From a checkpoint of a small image classifier: num experts 16.
Rows from block 3, named by matrix and row number. Rows with one number belong to one attention dimension. Each number is 128 + 32 x the weight over the matrix's rms, rounded and kept within 0 to 255. All counts start at 0. Numbers have three digits each.
# q: attention query (model.blocks.3.attn.q.weight, 160x160), inputs 54-107
# k: attention key (model.blocks.3.attn.k.weight, 160x160), inputs 54-107
q.25:132128093127163151134115073107107099124156106123160119109103134131134232101161129154131135140077163216132112106131150147123092129084072124204119148051143116175163
k.25:127130176130131120107126134085145127127125131129145128131143112206129086130135090218226025000000071145102175141131162148142150129137076134126144131136119126206109
q.26:119132132121082127131163112129107125124132134122133131108128128105128130128129131127130094136092126169167093128139124130128125136126164160154126130122129125149120
k.26:125128126168137124130132179128136128128128131126093128141119130127127118136126119152166129097132115115142128128126130144140130128133125130101138138123138140127132
q.27:122107118149043131133149154137109133158128155120199127161060133123128130129129126164130115215124124158129129119122121255141102140134130128151196121148125092137131
k.27:128137111133127127076129132104125128128129127132125128128132129202131123129126101128125126005133153148110151135075165048152125142135147127131147158131108120144135
q.28:079164127181131129117124143128130132111125124128127125166129167156125113128121120113127150124130107115131160129078159156129130130160117105110135103131137130126134
k.28:119106128116131144129148130107105131115119129125126128121149118130166128128128136117089163181131174128124127126108125059127121136125141131129130126133083118136126
q.29:161102112101174128129141120058090127175192099129165128107102156171130188124136140050127191156000122191155125124172123202145111121046118122128119110051125124130068
k.29:145129129126158152122166097109134100088157128127140098124122140116158135136129111251228056000063117137186128123104143133071209081150127132137138126126109216127133
q.30:132121132135205137126092130165129126124118128106170105133127152126149122110121156102161150103108129122172157124139095138197133141190143128122131112143096170132146
k.30:185129129127133126116127128094125129121147113103155118098144119092117128127138141105046143219125132135151119065132129125116152131114123126136150133115103199115123
q.31:126128128131114128130159121144128130133163129149167127128126129129140126126129135129135126127134126152140117134135131121127127132128132131145129144129131062132126
k.31:132127113165157142130123133127119128129143131133124130128129138122128138131129132115192122137126123122143131117128136128136119132128130129127132128129123151128124
q.32:135145143113107145149124174181124124109148079182120130118127098143129123128126255105156134120134125108142128129184141125178131121129122110131101126134051166128110
k.32:113120131115122129149114125131120173129122104136124126123127096171119127110187000092033093070141110125127121122135132100130125128078098131136094132120127130123118
q.33:121113137085201181147129127126120129171233086143132127130125127102129177142095205171129128139121122140145127146136119135114119130126167131120148113127125091132131
k.33:171128168177161134121126124124111126128166149123123119104133130101110189097130080136101100077124139126150122122172126110194160143078151128128128138130052152088127
q.34:122129121132132126135125095124119120138126145131125152130135123121112130142127113139255110128121111144130102120091161074161127119148174128116104085126154130121154
k.34:130135138105166124124138164173100118120124128147130140139186198126126167096171130117149096032093114129138085121125133040109005121111126139130141123163122141138127
q.35:126127137175167154175142130129123048131109089123189129103131129137144040101120068186132120094124137126153120130124127090102106119115118126170136123125110118130125
k.35:139132090118105130125127144099136114144127128147177126122171149129113133151150174183137142103130124126139125134049123119102107120075118144126116123148119128096104
q.36:107163124125141123107126137160104134151131128128102131126150138124150124122128000188205114065095130098141130131152153127130102129166172129127110126103135169121130
k.36:164116140131140191123131125128138091130144125115123127135128093130136124129177128150110062123131146143133129124162135137255130080151127121131120073128116140122154
q.37:131092074109188096121123120108105127130130136131114127145115153126117117123127146078140183125127015142134124129125127179045115119124133147156086142126057133196085
k.37:138168152129137110136126134132187133131132137091083131180096133131131093108152134113188119044119095152134125116125125144088134190086146124127127079126126116133129
q.38:107124147124100121135129121118124128118142131119152130125126129179118061138131093077083084130083138186204157132190133113128132132171132087172096166097153148126136
k.38:089125150135121169136130140131067127144129127110130129122125122116130119143128121099182136240218134146134167115129067097117121128134131133126155149170159132202132
q.39:128138129132129126162082089150130127103152128128128186151133125125149130120149131119201149255153156116156126121120086115139122132136082128126154112127173163150168
k.39:133124137127130129128059128128081125129132107129133127131125131098141130136152000169101120160041117122087104134098144103122130061138132129129141129166133131153130
q.40:124132157130176111123134162129130100125202096136139160130097145120126124133129234099122135033088122143138128129114145089147108130125145126142107168155130127163121
k.40:130117130127121104105125142115232127148124128109146122138140080121127161131141000057086128145110126218167128139153159122132127118099151124167152144125149126133132
q.41:130193137128143129131149134128127120109187146122129097127128124126126136108079057255132124128005108130081095124160164121112123163105127126057120123127119134165148
k.41:121127128128149115127132147130079136180140145131114129108164152167011159102128235128081027102087183129127125127124109116128119129120127132118124136128081117101132
q.42:136155136138150131101148091104149130084141148101150128155075129039125131125112013067098071100128135130090104170213132190130136162092135128153124168152161086145158
k.42:125124044110154133090129139121118143129134061133133126151126128117129172114104175068140109163130125127131159129130130122142193120100123138133087136195137090127111
q.43:111125132104096169121124158138093123115117127056127124131122114116126126130162114110141157157143094109126112118128122018114104136141176077134137106111133141099126
k.43:129122164076098130051118147129155093124124122088127117148125092125121080144085197217185159128127135165090153128096142075115094125123096154145178128130145129127097
q.44:143121136108126129124163127119170153102147128126170127165109124127165137128111174139128153131077118079255185190156082130097163138143147122133129129142159220110118
k.44:130194126118044130128135100089119147166131142067122149140081123120129105140131200131180097155024124136185240104150133084095136143149127137172180110139147143144093
q.45:099127122136118125118161136112119129138127129142119142128139131123101124116133119131092132059158134116166125126172104210130103144124080125127121132126045208108039
k.45:122127101130074161122127122129130132129080135110138127123125115144038120133116066135107131116213131127146084130125123166104092118150124127130118131133118133117138
q.46:116129129123156120123160137138140128126134183127175128074114127093133094098121120188133094089091121019106093098068144134139141138129121116192067132151121128153094
k.46:157127199101156131135128144103125126159075133154130127104144120132126127132111170130088000133124123128144130204182152170131125126152135076166126073129117132131103
q.47:142128130176094136092158127086130126098127102129155116144123182115148157123104068165129156039104118160153114184187131083152202117141122125122136135126122240102101
k.47:121112145129107123143119120120142112109130154171129128130066128120125162165125162116000128108134199206141164127233166115153104121220133122127097173117125184076098
q.48:135124106134122120072115124100102113173150128130128110114178156124149133112122124143106150125048150121145128141174131128132147132158104129169169102128152113131134
k.48:145129127119134128130128186091127132126111128129141127132125128132109152137131131139148125133146158130126109117089167141121110128139113129147112127131124159146140
q.49:105095147185061152129156041191224134137124120091104149126109107143109131167187135165105150128101144158131128139120122169127138106174097124129097132149144124054129
k.49:051157125137087128125143124128118127129158126127132152162081192120108092139131143071087116151111133140137127145115135096118135159105111154133142148132159161129038
q.50:132130155129125138128128138102140125065124133141129113126144173147106142133137131116144100123132126127130145134091155096130140164160110095180095147092167145143145
k.50:136071140136135140131119130120129128123127133135098128150131108134163135095081125122198129128146144076134093118103146148160128125126160109129128112132117187113127
q.51:124158146116125130125126123094058129174153098124125078119077082129129138135130148149149172134152117128109147148131126130174128174083145123088101145128076178169197
k.51:120135105113164148129125085128097129122127118137130128112104146102129104150115165137132159128117130167141128131131162128127190172131133138149120080133119149144083
q.52:067112129128115128139116103202185126185130089134072113128146087082156135133133130141148133129167141123111134108129099118120120127126154150123127125182136150175171
k.52:131093142134148131110148085101130128135140126133085127133115092124122138128115154127134123126126110134133147130127127128139129130132125116125115119131124107120072
q.53:150123173123159130159095105134137127127127118140105130128103125142131101121126125115159137127114123118130125121130185145128159139128136142137115151099133143139101
k.53:137121106129165129169152119131135130125133130175121110098151117126094094133147119128129130114132127125123135129125095186092120108168155126147127136130130126121131
q.54:181124131164118126125183078180122134148122176113127148125130141130122113120108125099129117161110129123135124125135166139129059137177058137144135133128135118147134
k.54:115120170144130130126130163128128126177129094133153128128127102127145090152119148134127168129133127133081126113160138102133163125122145142108126149180149096128094
q.55:125092170134051135113138136150137127108093158162191143137171104127132142125132121143117125095150105128143130132147054151169108119138110097116145100087142124125115
k.55:131130170132088131128107116139133129123153129082159128114129139116117128125132138098144122156126082207153113135112122098104128153114122158168127138099137129129099
q.56:147124132112045129151128119162153128132130212142079162156134132134126122155143127165097126125133138145168124137107100154127131075119128110128191060099103139089151
k.56:128110124124135124028129130166120111128133131105134126129166066122155126135105120145105085129170124134144127122117114128206124133139051145140132137130150187131133
q.57:103121111126143146121139138122146134113129156164095133101191141111134152153127083188136079064125189090113130101119172149120120100183175114129134096150093102162153
k.57:128127155141142154127129073112118122133115127129091127153132121130128149121128128128143155148201152139081132165165138149176122130123164133101071108159112133157137
q.58:040123128106113142131127074130137133124120102112129128152125127127192129135131147100134097153170130127144150125132130129132128150135132154097124134137118127131180
k.58:124091122099172145117127126127119128172131101129192126136120129163129184129129143147126126128122094132089124122125151106129146159119130115128116114134123140133104
q.59:127124132085139110101118152126118127134136168131129128127107102071133127124131127104071165110136117141080157178191088135127148116133144128175154178129182126129025
k.59:131124126088130148127131128132147123129104128126127134123119130129131119132139158120117129114111128114180129089128128140131125141135148135122040121144115124110105
q.60:176138141048154104119128030088144139128123120123144129125129131130136059130153101165155124128136107096126166126148209092119198126189105109139132123137104071130161
k.60:114131132109168063167142095125118127136062155137129135074168077155137130129131142120125163147194161038101127179134143128195093127130129095129131121125073150127151
q.61:133115145108164107117161139075153126150125149057158167129095142100152114146128116172124135155147132157123120115175124116150135126082093128109164128125024058101132
k.61:095129098102127130038138152132113129124154131134255114081102127120153114133130134105080127165088136099133123128099130112124158146084126130131135142140110129139093
q.62:117108050130096131109134099121119127131144125118156128145104075131099136134181136135148126131129162122158128176121118150118100130149090118123133211118144119126147
k.62:117152125127124103132131107131132137129127127152137145141112131135156139074153129085139076154132137056125140128140144124128134120071117108146126095139130179093105
q.63:126128133129083124118132189158126127119100137149130116157130151105144207127157116123124145131133126138157144144124106130130065154143153132159188165135133136145124
k.63:123130120130133125126155135129129130130136115130181121095112145129126120130133129143126085136128125136129119089127127088132124139124134128133090169126157140150126
q.64:131131126129127129127131139129130128128093130125125128127122135128128131127144131126128101130129127125099126126123135150127127125137128124151128106109142128128128
k.64:121129139129125129128128131133132126127135129131139127135130127129126116128121128127101129128128123145094128130167124134124111128128147127127124133127151114132128
q.65:129122121121120126114122126126158128132128131134131128127126128128128107129126126128128128113136133116113127148137127147128129129126105141127126171129126128124154
k.65:130142126129134117130128130127113128127113130128151137123130127124127138128131127126146126138129110126133123139127128128122130126127089126127124115118126179126128
q.66:114101129124141122127111132169119116140156110127130128097125130129128129097150128095089119162146114191137110131123124088127110138020128125127118128129170151160143
k.66:130131124127152136142140124131124128132200130103133108134124138129128129129122128131073153128129137134123128117050105111128129128126147126134126126145156113120107
q.67:128135149129153169135155125103109129134122129141099128127129124126128171127127132141102052128128142129097146144105098130127135128126133125128128125130164111151116
k.67:123133124129122128122135128124122127118128129125131124128129127130128115128128118152097129128137123117125126137074130117129138128134142128143129124126111105127118
q.68:128124128127152139128130136147120127132126125124115124131136128130129128128128128128127129130129126127124129127145127125126127131131126124127128128126130124129128
k.68:123128109126127132128128105132128129122129127129129128129116143128130127116128128120125129105126128128129126129129124127127118127124126126128125126129137115136129
q.69:123129128100120121124079130136146127128127132128158129127131116127129114132116127106104152159127127183137133128128129130130118131090130129127122140128100127127127
k.69:144129131129136132133129175125092127126127128104141128117156126140131159143129136131146128132126156133137130147126125127125128130139116127107129143121125144132123
q.70:097114133131103132124066133149133128107145123130079122137128076109124111148107130072137180149119058191204133043224140121137127130118118127107112153109151120143137
k.70:130126164113127127164127147139126137157131152132053156152126127168153135098126128126154109075085115139123132178069130108129127152119123126131126123137117125196125
q.71:112128120143128133122151150123102129125129133130140128129130147126117107131131125127157130135123131168128099126134135054103136124130142128127129103126144130091129
k.71:115130127130124101125128166119150140137129129146127144126128124138134121127128141124094103117128128123093157119197139102129094124137123123113131105176123090131127
q.72:135129135071105127117128104142162130135104141160069142165134132122128113127131147124034076129128127164107122113125123205143103139107106128128128180087130091131105
k.72:091106139112129144131132130149122105228135147127097135129147153161128126133129125124125124148128156137073133131130104114143120146124143128117115127127126111176120
q.73:130129127131126135129128138129127119131131124131128137129130124128129154130125129124126154120160131133127138164159126111137109127129099127120147107118138128125132
k.73:121123120130132122126128111125109130111140129122128128128126134129138100089109132126127131129136124120135126131121145121153130127127141131132118111128125126093126
q.74:069126091127028087126127132175125147126115136128237126083138123109118113129140150114131198143153133136128072094130164088123144099138151157126095129127073174112130
k.74:131127151107159133142128101128124137127176124112047125130129128127132176129125120173118109105121142079138129126131130124159084128126127129123128139147108144120140
q.75:148151163149172130119115111036149129168103190161133130110128144121123164108107139139109038096141151101063171189107123143152082137167167150160113128139227000126116
k.75:137129104133115149083141071073101068016112129111193128106130132100126087131129141108063138134160132119099128127096153102119154127130133125123128161098151158095141
q.76:128147132159141139128128139113121128103132127113087129140127122126123130130088125131120177140128120142151176132130128119128179121192126117136128119127144117127190
k.76:129128151135128130145078128189130128127127129127067129137130121126132127127136127143124137133089090105188125131114156166113111144122122114125167144135128099131124
q.77:145178132129131143122125129112130127129131129111069144128132131125128162107110129110130087113119125137103180134070138164128120132125126125127142131124142085127119
k.77:143116136124109134131126143128121119158084154127104132131141134132135149132119149128091128083153126143110124129126130122128128123148134129142135145129131088127121
q.78:124133128157122108182130105129133130123124128129104127128128146130135124129138134143123127124140125128129113129123145130128129128127130127164124126110125103113100
k.78:127123128127128133102128132128126128133137134129127132132128118128128128128128129115130127128129123158124134127162125120111117127127098128121124127129132128149149